Rows from block 7 of a small segmentation model, named by matrix and row number. Each number is 50 + 15 x the weight over its row's rms, rounded and kept within 0 to 99. All counts start at 0.
After each channel's rows are labels from the 100 images, of 14848, where the channel reaches its highest value: "strongest on" is what is common among them. Only what is clearly more common there than usual is listed. The data: single toy objects rendered from many sides on busy backdrops.
# conv: 3x3 conv (model.mid.1.conv.weight, 128x128x3x3, each kernel summed), inputs 0-63

conv.40:52 35 40 55 45 23 54 34 38 36 42 31 50 61 38 41 61 49 37 51 65 22 55 81 75 40 48 65 31 32 42 44 49 52 37 42 54 53 24 46 30 29 82 41 57 40 21 46 48 39 32 56 52 65 64 57 36 61 74 63 47 45 49 42
strongest on: umbrella; house

conv.109:26 50 08 80 37 50 52 62 63 51 40 36 80 35 41 34 22 36 31 27 66 78 47 56 63 35 60 38 64 23 49 39 43 62 56 52 60 71 46 66 64 34 52 41 27 48 53 43 17 57 31 40 49 62 25 63 59 50 27 48 63 56 40 42
strongest on: car

conv.37:80 67 42 57 26 48 63 29 45 56 83 30 53 50 34 33 59 53 40 20 11 31 41 42 45 29 64 44 32 48 58 58 40 63 53 45 62 16 37 43 50 44 37 25 47 62 47 57 38 64 66 34 47 46 24 49 35 45 55 42 57 58 45 45
strongest on: from below; barrel

conv.2:33 32 61 48 60 39 47 35 67 64 36 39 78 52 55 48 59 62 78 34 35 43 60 76 45 20 51 26 57 34 43 45 39 43 39 51 41 28 54 33 57 56 52 54 48 38 17 58 48 73 61 71 31 44 49 44 40 65 65 74 57 60 52 33
strongest on: from below; snowman

conv.82:28 31 41 54 58 78 71 33 37 61 56 43 33 39 06 40 56 50 58 48 50 37 46 49 57 63 35 40 37 53 80 45 18 39 08 50 42 37 48 57 27 26 45 25 55 61 30 63 43 46 71 43 29 34 41 35 52 37 59 44 40 41 51 38
strongest on: barrel; from below

conv.122:22 43 15 40 62 32 36 41 59 18 41 42 73 51 64 46 60 38 51 35 36 43 15 38 61 26 48 68 42 42 40 29 58 59 51 28 60 47 46 47 64 38 74 63 45 59 36 16 28 39 50 29 45 35 46 43 34 50 51 39 60 59 42 42
strongest on: dog

conv.35:50 47 72 22 46 43 34 58 45 52 50 42 44 41 42 07 35 31 34 20 50 35 43 53 30 25 45 44 61 52 30 49 58 34 39 20 50 46 45 42 55 46 55 62 48 38 39 42 44 43 55 59 24 56 50 56 37 17 33 38 30 42 21 38
strongest on: truck

conv.46:38 32 66 42 57 50 47 34 44 62 21 42 43 40 58 29 13 28 54 41 36 66 53 56 31 35 42 54 47 41 35 42 57 21 57 34 53 54 55 66 61 64 61 59 24 50 71 46 50 33 63 57 35 38 46 26 52 37 36 36 47 42 34 63
strongest on: trophy; house

conv.26:42 52 36 37 69 50 60 44 50 53 69 19 51 28 53 47 28 25 40 52 51 41 43 57 51 50 40 62 43 63 35 42 30 60 75 53 39 38 28 55 40 39 43 46 56 69 59 36 08 62 67 31 47 42 35 16 38 64 31 55 38 31 28 50
strongest on: dumbbell

conv.41:29 56 30 68 50 66 62 42 33 21 42 44 33 23 45 70 43 32 37 61 43 56 60 56 48 28 46 21 48 43 36 65 73 48 17 48 62 66 57 54 52 38 38 57 36 46 36 31 73 41 50 32 49 16 38 42 45 63 61 52 30 51 55 29
strongest on: trophy

conv.54:52 32 58 65 26 50 40 36 64 58 52 47 33 31 44 70 38 47 53 40 34 44 42 66 33 21 56 49 48 53 45 58 39 26 66 56 43 41 40 37 62 71 33 41 35 53 52 47 67 29 61 44 62 59 66 52 37 45 54 37 21 38 47 50
strongest on: rocket

conv.32:52 69 48 52 54 43 55 45 43 28 68 44 43 30 45 84 40 32 46 74 42 66 43 42 61 71 55 58 43 31 46 38 55 43 74 50 46 24 40 29 55 09 63 58 44 76 47 42 24 49 65 54 41 34 32 51 57 47 56 42 31 48 21 42
strongest on: from above; house

conv.73:37 42 60 55 25 53 52 39 65 38 52 26 43 31 41 09 32 36 26 49 37 36 15 17 61 33 45 24 45 75 42 55 53 57 29 40 46 47 31 61 64 58 51 54 41 38 29 45 41 40 51 56 48 66 37 58 23 56 60 35 31 50 53 57
strongest on: boat

conv.14:32 53 40 45 57 37 50 64 56 48 64 52 57 57 46 35 60 07 23 50 56 35 71 03 45 22 29 57 68 58 66 55 40 39 53 40 44 34 42 56 69 40 61 74 40 02 38 44 55 52 58 27 42 52 44 36 51 63 38 25 60 58 14 52
strongest on: truck; from below

conv.10:30 36 55 62 56 60 32 32 35 63 44 26 48 46 43 23 67 33 28 55 41 46 72 43 39 51 25 40 52 42 69 69 25 19 28 27 33 45 48 45 35 44 69 64 44 36 42 23 57 33 52 52 35 38 57 21 54 59 52 49 43 40 34 55
strongest on: level; trophy; mushroom

conv.36:29 47 30 34 55 51 36 42 21 56 50 58 59 72 53 60 63 41 55 40 71 60 46 78 46 34 33 53 28 52 30 44 60 55 18 35 67 48 33 47 38 40 53 47 56 60 42 54 45 51 43 57 39 30 62 46 37 60 26 65 48 19 44 49
strongest on: ice cream

conv.111:52 08 56 43 24 31 35 23 39 40 41 64 29 55 52 49 38 46 52 46 44 27 33 30 18 59 25 61 47 30 47 57 55 48 65 53 62 41 42 25 34 45 36 31 63 60 62 27 51 44 54 52 43 48 67 54 58 13 42 55 61 42 65 57
strongest on: robot

conv.18:48 66 32 77 71 60 64 93 47 54 66 63 42 63 50 37 28 55 45 52 38 22 52 70 64 53 52 51 40 44 72 68 49 44 35 76 49 59 38 48 41 30 66 67 45 63 69 72 50 61 55 66 35 18 34 41 49 52 70 52 35 25 65 36
strongest on: truck

conv.16:47 56 25 58 48 58 60 47 70 44 58 43 52 56 36 51 82 73 42 30 09 28 48 46 42 48 69 41 58 44 29 54 56 31 60 56 62 70 49 60 45 45 24 41 54 16 61 77 35 63 38 31 32 55 33 40 24 56 53 43 63 54 47 36
strongest on: arch

conv.89:44 43 60 42 57 44 43 39 19 37 13 47 66 32 55 32 51 50 43 51 51 65 35 00 77 23 43 63 58 48 36 56 55 41 56 39 70 57 44 35 58 47 59 49 43 44 57 63 14 38 35 15 15 43 42 38 35 58 46 56 64 69 58 62
strongest on: dog; hammer

conv.13:34 62 25 29 59 52 62 82 57 53 69 25 60 39 49 48 38 55 38 38 46 23 33 51 43 53 44 47 77 62 56 56 62 55 65 48 44 35 41 39 31 34 39 67 37 47 33 49 35 51 42 50 56 43 11 30 52 16 33 48 66 36 17 52
strongest on: airplane

conv.91:59 42 41 64 52 37 49 52 10 38 46 54 63 45 60 47 20 67 61 51 38 33 26 32 01 53 21 30 51 62 45 64 62 49 62 45 27 57 46 30 52 57 40 42 52 47 39 46 45 46 50 63 32 47 39 67 33 47 53 63 52 46 52 55
strongest on: tree; ice cream

conv.66:50 64 36 81 17 85 49 42 52 07 39 54 22 46 45 52 28 33 59 46 48 18 32 40 40 57 54 73 48 48 21 46 67 46 58 31 63 68 19 53 58 59 48 44 29 36 58 32 32 39 71 46 42 36 58 43 50 43 46 16 55 33 53 19
strongest on: barrel; pine

conv.94:00 62 40 55 42 66 56 24 30 44 50 36 20 66 37 58 40 27 32 54 50 61 34 55 60 29 43 49 64 29 35 53 61 61 60 39 75 55 30 21 37 27 45 46 29 43 46 58 40 46 27 50 42 37 51 47 11 42 40 43 45 54 41 32
strongest on: airplane; dog

conv.42:65 67 51 52 49 53 45 37 47 59 48 28 52 40 49 42 46 28 42 62 65 37 40 69 63 53 51 54 46 37 32 33 36 22 54 62 65 71 41 48 20 41 56 58 34 55 17 38 51 32 00 57 39 56 50 19 71 31 33 27 53 43 28 33
strongest on: trophy

conv.114:59 48 50 35 15 43 30 51 77 25 37 52 52 37 55 48 56 45 43 36 52 35 48 39 41 26 60 70 55 28 53 53 59 56 37 75 28 43 57 34 38 41 26 49 61 47 32 59 51 69 54 63 59 57 69 46 47 44 69 48 42 37 64 72
strongest on: robot

conv.24:48 12 39 49 33 59 24 52 39 69 28 63 41 47 35 44 50 52 59 38 19 52 49 29 37 36 31 76 46 54 54 58 60 54 65 53 49 23 26 21 50 60 42 59 44 68 57 39 51 28 63 46 32 26 42 54 09 52 56 66 51 46 54 38
strongest on: level; pine; rocket

conv.86:57 41 56 42 35 43 54 40 61 60 43 53 41 56 24 25 30 43 74 69 37 44 37 44 32 48 73 38 53 55 50 50 39 61 43 50 55 69 56 67 39 61 57 63 51 45 66 32 53 53 54 31 52 68 35 66 52 51 74 34 44 34 24 59
strongest on: lamp

conv.113:25 55 41 22 64 17 56 52 65 65 43 43 54 43 47 25 57 50 27 31 44 62 69 58 07 30 44 51 30 32 67 43 34 61 33 62 35 48 85 58 54 48 63 67 33 32 63 37 55 38 51 43 33 64 44 31 47 18 36 44 27 54 57 42
strongest on: arch; mushroom

conv.80:30 51 65 34 50 61 41 68 75 58 72 53 53 35 55 29 62 55 57 46 16 57 50 75 33 29 60 52 33 43 48 42 36 56 70 37 61 27 21 39 57 73 41 58 47 71 78 27 52 50 36 49 40 57 58 65 51 30 38 48 34 44 48 51
strongest on: arch

conv.6:37 07 57 75 35 19 47 52 37 45 53 47 90 67 64 47 73 57 45 30 43 49 47 69 52 34 48 47 77 68 46 26 62 70 20 36 44 54 56 70 56 40 31 66 63 54 38 40 31 47 25 40 30 58 62 56 65 66 27 48 46 52 60 61
strongest on: ice cream

conv.107:20 30 49 64 39 48 39 62 42 32 39 46 38 35 15 69 43 53 52 59 58 36 51 29 21 21 50 62 46 36 62 40 45 60 41 52 48 36 31 47 32 47 52 31 22 23 37 51 40 22 39 24 55 70 58 46 34 60 57 37 59 72 57 80
strongest on: umbrella

conv.51:47 20 67 32 47 09 34 55 32 36 56 63 57 32 54 39 35 32 81 46 51 27 37 38 39 42 31 26 48 29 28 45 64 21 48 45 41 63 63 65 72 48 37 52 44 48 24 05 56 46 49 52 46 40 70 45 44 49 51 76 42 34 60 19
strongest on: tree

conv.30:24 71 50 34 47 20 26 49 35 16 58 57 77 55 64 61 69 36 39 48 66 23 50 53 59 29 33 61 64 16 45 34 50 52 49 57 54 56 44 35 44 20 45 47 59 48 46 20 19 61 67 24 69 42 47 49 62 48 37 57 42 39 54 55
strongest on: robot; table

conv.19:51 46 56 68 34 75 44 47 55 43 54 27 38 75 47 30 25 54 57 65 23 45 19 38 53 34 32 17 36 51 60 54 45 40 56 53 12 59 39 48 53 40 14 25 52 38 61 34 76 57 64 27 42 66 42 64 38 61 58 69 64 70 51 37
strongest on: level; pine

conv.67:63 26 51 42 55 48 43 21 62 71 25 36 70 52 70 51 53 18 56 59 54 55 51 38 58 62 59 45 30 55 09 45 46 43 50 52 68 54 44 41 71 83 48 51 36 72 35 36 46 51 50 46 66 48 55 63 57 30 47 53 21 50 29 52
strongest on: candle; from below

conv.44:74 27 44 54 32 33 62 28 53 49 59 46 46 46 71 59 51 35 43 60 46 15 33 30 38 51 67 45 31 42 40 41 60 78 53 46 37 32 61 75 50 47 56 53 56 43 53 20 44 48 28 35 54 52 40 47 60 27 66 43 34 51 44 70
strongest on: from above; teapot

conv.57:46 23 42 62 21 32 47 54 66 42 54 58 47 26 62 40 62 54 48 26 05 58 34 25 54 45 52 56 37 54 32 31 64 57 53 45 60 26 18 39 67 54 39 41 38 45 37 56 39 51 35 56 43 26 39 59 53 43 31 49 47 66 52 61
strongest on: arch; sofa

conv.105:38 45 32 51 45 51 36 23 47 62 33 56 36 32 65 40 52 31 22 43 30 62 40 48 48 65 38 55 33 30 72 52 43 45 35 65 61 59 34 38 59 21 20 44 45 41 55 74 61 17 50 49 61 49 59 44 62 58 29 16 31 29 64 41
strongest on: chair

conv.56:44 60 19 50 27 66 46 41 70 23 49 21 58 40 54 46 31 19 46 37 41 59 47 48 47 80 49 26 55 52 30 39 60 55 38 58 46 36 53 60 48 45 35 18 13 24 57 32 59 33 59 20 62 44 15 42 41 60 41 32 54 30 58 61
strongest on: mushroom; teapot

conv.120:42 47 53 64 36 34 63 48 76 60 08 69 56 38 56 26 45 40 46 30 54 48 46 73 02 64 52 53 58 40 41 31 53 48 44 58 44 60 58 37 62 50 54 48 26 48 55 40 46 42 41 12 58 35 48 55 38 58 63 57 41 44 25 32
strongest on: from below; lamp; candle

conv.49:41 36 59 46 44 33 48 56 36 44 30 35 53 58 57 50 49 41 60 65 59 48 27 35 42 59 22 51 34 45 45 30 33 17 07 31 48 42 55 57 43 33 45 29 35 68 50 67 65 38 48 36 60 53 62 26 33 46 52 37 54 50 27 50
strongest on: house

conv.22:65 61 38 46 36 37 59 47 72 34 46 35 41 39 46 18 45 58 64 59 26 40 33 51 51 29 56 24 16 41 49 61 26 39 48 55 50 65 35 43 22 72 62 30 54 34 17 50 35 58 49 54 56 36 12 24 33 69 52 38 36 35 46 52
strongest on: from above; umbrella

conv.53:60 69 34 52 20 55 29 57 69 51 69 45 58 28 58 36 45 43 39 50 39 45 61 31 42 35 57 78 43 29 53 44 59 69 60 43 48 53 41 51 53 75 40 65 39 68 37 52 42 40 41 35 18 57 23 71 30 75 42 75 49 45 42 56
strongest on: candle

conv.62:52 33 27 62 33 72 63 52 65 32 56 32 22 43 50 50 51 71 49 42 56 51 53 28 45 42 40 42 56 83 44 68 46 35 49 56 65 60 35 48 28 66 38 35 62 47 63 39 37 66 72 26 23 56 38 43 43 60 69 11 39 41 64 20
strongest on: tree

conv.92:18 34 54 43 61 33 70 66 43 51 37 67 52 43 40 48 62 31 44 36 39 64 40 22 65 41 35 50 72 44 45 38 48 39 31 45 53 32 53 48 44 21 62 47 49 38 47 25 20 47 80 31 30 28 50 45 43 61 57 16 39 65 41 40
strongest on: truck; from below

conv.76:71 32 55 52 48 39 40 50 43 52 54 45 25 47 68 28 70 45 31 57 42 45 49 25 52 42 68 51 54 32 55 47 55 63 80 37 58 50 22 48 29 56 57 43 38 61 39 46 60 51 38 54 59 41 59 56 37 36 52 39 37 51 33 55
strongest on: dog; dumbbell

conv.28:31 39 31 50 47 74 30 43 30 54 51 34 62 68 58 72 39 26 42 47 39 57 32 39 60 35 30 42 40 30 58 73 47 47 47 65 67 45 56 57 41 37 39 60 52 54 55 15 52 13 24 25 42 65 42 53 28 52 58 50 39 48 34 53
strongest on: teapot

conv.4:47 36 50 43 32 35 65 33 43 56 51 42 53 24 46 39 75 63 19 60 27 59 54 62 67 56 50 22 37 69 36 34 47 33 53 43 39 59 55 40 44 60 33 46 41 23 53 40 59 45 41 75 35 55 56 71 78 55 77 61 23 23 48 49
strongest on: arch

conv.5:41 36 33 46 78 59 34 49 51 41 40 40 56 42 63 53 50 38 40 54 46 56 37 58 25 41 40 32 33 34 60 58 66 50 05 52 60 41 41 69 30 64 44 26 39 47 28 52 50 27 42 54 59 48 69 28 37 39 34 11 27 41 51 36
strongest on: dog; dumbbell

conv.31:59 79 41 30 38 61 54 65 44 58 59 61 31 80 62 43 40 44 38 60 38 71 56 39 48 47 47 62 63 47 35 53 55 63 42 39 60 60 62 34 51 73 56 33 17 40 56 35 45 38 35 47 41 30 52 47 43 27 24 05 25 26 48 45
strongest on: boat

conv.70:40 80 66 55 74 43 42 68 21 65 56 29 49 47 29 22 60 13 34 44 57 26 64 41 57 48 58 15 63 51 42 54 55 67 05 33 60 37 42 56 63 67 54 52 38 40 41 55 40 50 48 39 42 65 30 43 38 27 60 35 53 60 43 56
strongest on: truck

conv.60:55 49 33 43 45 50 77 48 76 67 37 45 77 22 25 48 51 43 22 65 68 51 29 44 52 56 39 15 40 69 58 53 68 57 47 61 46 42 45 35 52 42 49 49 50 59 47 42 58 34 53 69 55 42 67 66 64 30 55 48 31 33 75 39
strongest on: from below; mushroom

conv.103:49 43 58 43 40 32 41 35 76 27 57 31 49 48 67 60 49 68 52 43 37 42 31 56 28 45 51 49 37 34 46 57 39 20 59 70 43 56 42 28 61 37 39 14 42 23 51 44 62 52 77 53 65 14 55 44 53 55 62 69 57 61 45 63
strongest on: mushroom; from below

conv.75:37 06 43 42 52 27 19 50 36 22 35 60 59 43 63 44 73 45 41 43 56 66 58 58 45 62 34 53 52 42 39 41 77 50 55 33 47 45 51 31 40 49 42 46 49 30 19 42 58 46 41 42 33 09 56 51 59 70 47 37 30 37 72 46
strongest on: ice cream; level

conv.87:57 57 50 67 61 77 82 52 74 62 36 47 57 23 40 35 41 67 47 57 30 43 33 71 54 22 88 55 67 19 61 33 35 50 55 56 52 51 66 12 45 60 45 66 28 38 53 39 44 32 45 45 42 26 52 38 48 72 66 39 11 65 42 28
strongest on: lamp

conv.97:17 59 12 69 46 24 53 31 48 68 63 48 43 46 36 56 47 49 46 34 31 46 42 26 29 33 39 45 16 53 49 51 61 45 43 37 35 65 33 38 29 24 38 38 21 30 57 53 22 49 46 14 49 36 40 53 54 62 54 51 31 56 54 56
strongest on: ladder

conv.104:14 46 73 46 45 50 28 41 64 71 52 41 38 38 53 65 43 30 56 29 61 56 26 84 24 33 46 50 45 59 49 41 57 54 22 33 44 51 35 51 57 36 57 50 32 53 38 26 38 51 62 34 55 44 38 40 38 25 28 54 27 48 51 37
strongest on: rocket

conv.20:44 67 66 60 47 60 50 26 32 26 49 65 48 36 49 69 24 61 51 48 36 46 39 57 45 26 53 41 41 43 59 54 53 50 58 48 72 54 53 73 59 65 52 38 39 66 62 40 52 20 74 46 14 39 50 47 00 65 46 49 27 44 31 58
strongest on: lamp

conv.96:20 54 40 47 57 68 69 28 37 46 56 32 46 35 21 48 70 53 38 57 41 55 43 50 64 37 36 60 36 46 73 49 44 50 43 57 48 46 49 27 20 22 17 37 32 63 47 37 42 00 49 41 23 31 34 20 66 52 45 50 34 31 54 57
strongest on: ladder; hammer

conv.115:58 56 63 69 66 64 34 39 52 37 42 45 60 50 66 55 65 38 63 33 36 53 39 53 38 45 27 37 61 55 56 25 46 42 50 32 38 54 77 40 29 61 15 55 41 39 42 28 31 44 60 44 52 52 66 36 40 41 46 52 64 35 46 60
strongest on: boat

conv.79:48 30 42 57 09 54 30 61 51 19 45 70 43 53 64 47 32 69 66 39 69 58 36 55 51 70 48 50 34 48 43 28 63 35 49 58 36 33 55 50 73 48 21 40 25 61 27 53 34 27 50 56 59 31 48 69 29 73 37 37 63 30 40 64
strongest on: tree

conv.77:66 45 30 64 59 27 72 48 40 45 39 40 30 47 49 33 68 49 62 39 40 67 72 56 44 36 15 40 58 52 40 55 23 46 57 34 51 52 68 48 53 44 44 49 64 24 26 59 62 67 54 49 40 51 32 57 58 47 13 69 57 45 35 14
strongest on: house; from below

conv.50:35 35 34 22 37 45 36 42 48 36 53 39 13 47 63 36 47 37 32 43 40 54 30 18 52 38 33 66 44 47 53 60 62 61 52 47 76 54 41 24 39 29 48 37 52 89 59 42 31 44 27 48 40 41 52 58 66 08 31 42 58 42 57 54
strongest on: robot

conv.126:39 60 39 51 28 26 44 21 41 43 13 18 40 41 72 55 47 46 32 49 48 39 38 63 30 48 73 46 40 40 43 43 30 48 44 35 36 57 31 37 31 65 43 44 24 43 44 32 42 53 48 41 29 68 61 32 53 54 00 35 59 26 30 38
strongest on: house; from above

conv.101:40 37 32 36 33 52 45 63 47 58 47 35 39 67 11 19 46 52 47 60 50 45 53 68 48 46 62 58 21 69 37 42 63 46 16 46 66 52 64 35 45 62 44 58 42 60 29 50 53 38 56 48 52 30 00 63 60 41 48 36 67 41 52 37
strongest on: from below; house; mushroom

conv.55:60 46 15 48 59 58 47 58 52 39 21 50 44 78 60 39 66 37 65 41 43 30 59 59 68 38 39 61 40 64 59 24 35 30 46 60 30 25 17 52 29 59 63 57 50 33 44 51 47 87 69 39 57 54 62 33 42 63 58 51 68 34 51 59
strongest on: ice cream

conv.84:49 52 52 22 44 67 34 31 65 26 29 57 37 35 50 36 73 19 33 66 64 44 38 39 42 65 30 40 35 70 51 64 54 65 77 69 60 70 37 25 51 35 26 46 21 51 69 44 36 51 61 44 73 49 69 28 38 40 67 44 35 49 30 60
strongest on: boat

conv.59:35 61 37 63 41 31 57 20 56 68 63 50 48 43 34 54 61 35 22 15 49 22 53 43 54 42 39 66 76 56 45 64 38 56 58 46 45 47 57 27 45 28 71 41 56 25 59 79 25 52 35 34 14 22 54 44 41 25 47 44 33 48 75 44
strongest on: ladder

conv.74:49 52 55 75 60 36 56 43 68 59 30 56 43 43 52 46 53 70 27 24 76 59 40 57 51 21 67 22 52 05 52 44 37 31 34 68 52 42 22 60 37 74 55 55 46 36 25 44 46 48 29 26 33 41 43 53 44 58 54 38 33 62 41 48
strongest on: snowman; lamp

conv.112:67 34 51 59 22 44 61 24 20 16 52 60 45 54 61 68 47 44 69 37 51 58 60 45 45 58 46 31 51 40 33 48 31 29 53 35 49 38 61 44 43 64 38 58 55 28 44 39 37 51 73 59 42 18 42 33 12 53 49 42 42 43 63 50
strongest on: from above; ice cream

conv.64:56 66 39 52 49 50 26 44 44 58 42 60 48 32 72 66 41 39 30 61 55 57 45 23 42 27 30 24 49 48 42 33 44 26 24 49 59 46 31 55 53 39 37 43 41 66 44 47 44 71 39 32 31 69 56 41 44 77 38 30 56 59 52 32
strongest on: from above; car

conv.3:38 27 56 74 66 19 55 53 58 54 53 55 35 24 28 32 30 55 36 39 46 68 50 68 44 45 60 21 61 40 33 49 31 56 49 34 36 58 48 46 29 59 21 35 78 54 46 57 54 12 34 64 52 32 50 29 53 59 60 43 28 54 82 39
strongest on: snowman; arch

conv.63:36 35 26 63 32 38 59 46 50 24 42 61 30 33 39 64 29 72 48 47 35 75 58 72 54 56 61 34 54 55 31 35 52 37 56 36 58 35 41 52 59 57 03 26 37 63 42 46 67 59 57 53 56 39 45 40 40 29 47 34 40 50 70 46
strongest on: arch

conv.81:33 48 40 40 24 13 49 19 34 46 34 41 43 72 50 25 55 70 43 48 51 62 57 38 29 41 18 34 49 44 53 30 39 55 55 47 54 59 57 45 46 57 35 58 64 54 42 31 67 39 60 58 41 34 30 47 41 51 25 37 42 35 40 32
strongest on: robot

conv.27:39 29 63 50 15 26 47 31 62 69 54 61 47 35 41 58 53 63 35 36 64 46 56 55 27 40 60 48 58 36 38 42 52 56 59 45 62 47 46 46 66 41 59 70 29 80 50 52 34 47 56 41 50 39 60 43 40 53 30 63 30 39 34 50
strongest on: rocket

conv.47:30 46 63 57 36 38 23 51 19 80 27 58 33 53 44 33 62 50 11 79 62 42 49 56 48 66 54 30 41 62 62 48 21 42 49 38 38 53 49 50 19 43 76 46 52 49 47 50 50 45 52 58 54 15 40 24 63 20 21 18 56 24 34 33
strongest on: trophy

conv.71:43 42 49 59 46 64 28 42 48 54 45 57 55 21 44 65 46 52 10 59 46 32 44 67 61 57 56 45 46 45 69 62 33 43 45 45 58 47 45 30 50 16 37 55 35 55 65 53 32 79 62 48 36 55 38 52 54 00 61 53 71 38 28 44
strongest on: chair; table

conv.85:52 45 78 55 35 37 55 50 56 57 49 52 47 60 35 44 43 51 58 35 40 36 66 25 57 19 69 55 60 49 60 58 52 78 46 53 43 21 63 54 51 58 55 45 70 40 59 65 39 43 72 17 58 57 46 46 05 60 83 32 26 64 35 73
strongest on: candle

conv.69:59 33 49 74 43 44 53 35 35 44 40 09 57 09 71 28 56 62 56 32 21 36 26 36 48 44 15 15 23 37 49 58 52 36 64 41 60 43 29 37 52 70 37 34 38 40 25 48 40 43 42 47 59 49 39 70 27 45 58 52 62 48 53 78
strongest on: snowman

conv.39:64 38 46 71 51 35 65 35 53 41 32 36 41 39 38 46 49 44 56 49 25 33 58 24 43 58 29 67 26 48 48 37 30 44 30 45 40 53 33 41 36 41 00 26 43 33 40 68 42 43 30 51 50 36 40 51 27 56 39 49 75 44 54 30
strongest on: barrel; level

conv.52:02 54 53 24 46 43 38 52 63 34 40 53 41 08 67 58 49 53 32 43 54 51 42 56 57 30 30 48 35 44 28 38 55 49 32 39 64 55 31 60 44 48 35 37 36 34 66 32 56 73 35 37 46 59 40 31 62 25 64 46 36 64 31 31
strongest on: dumbbell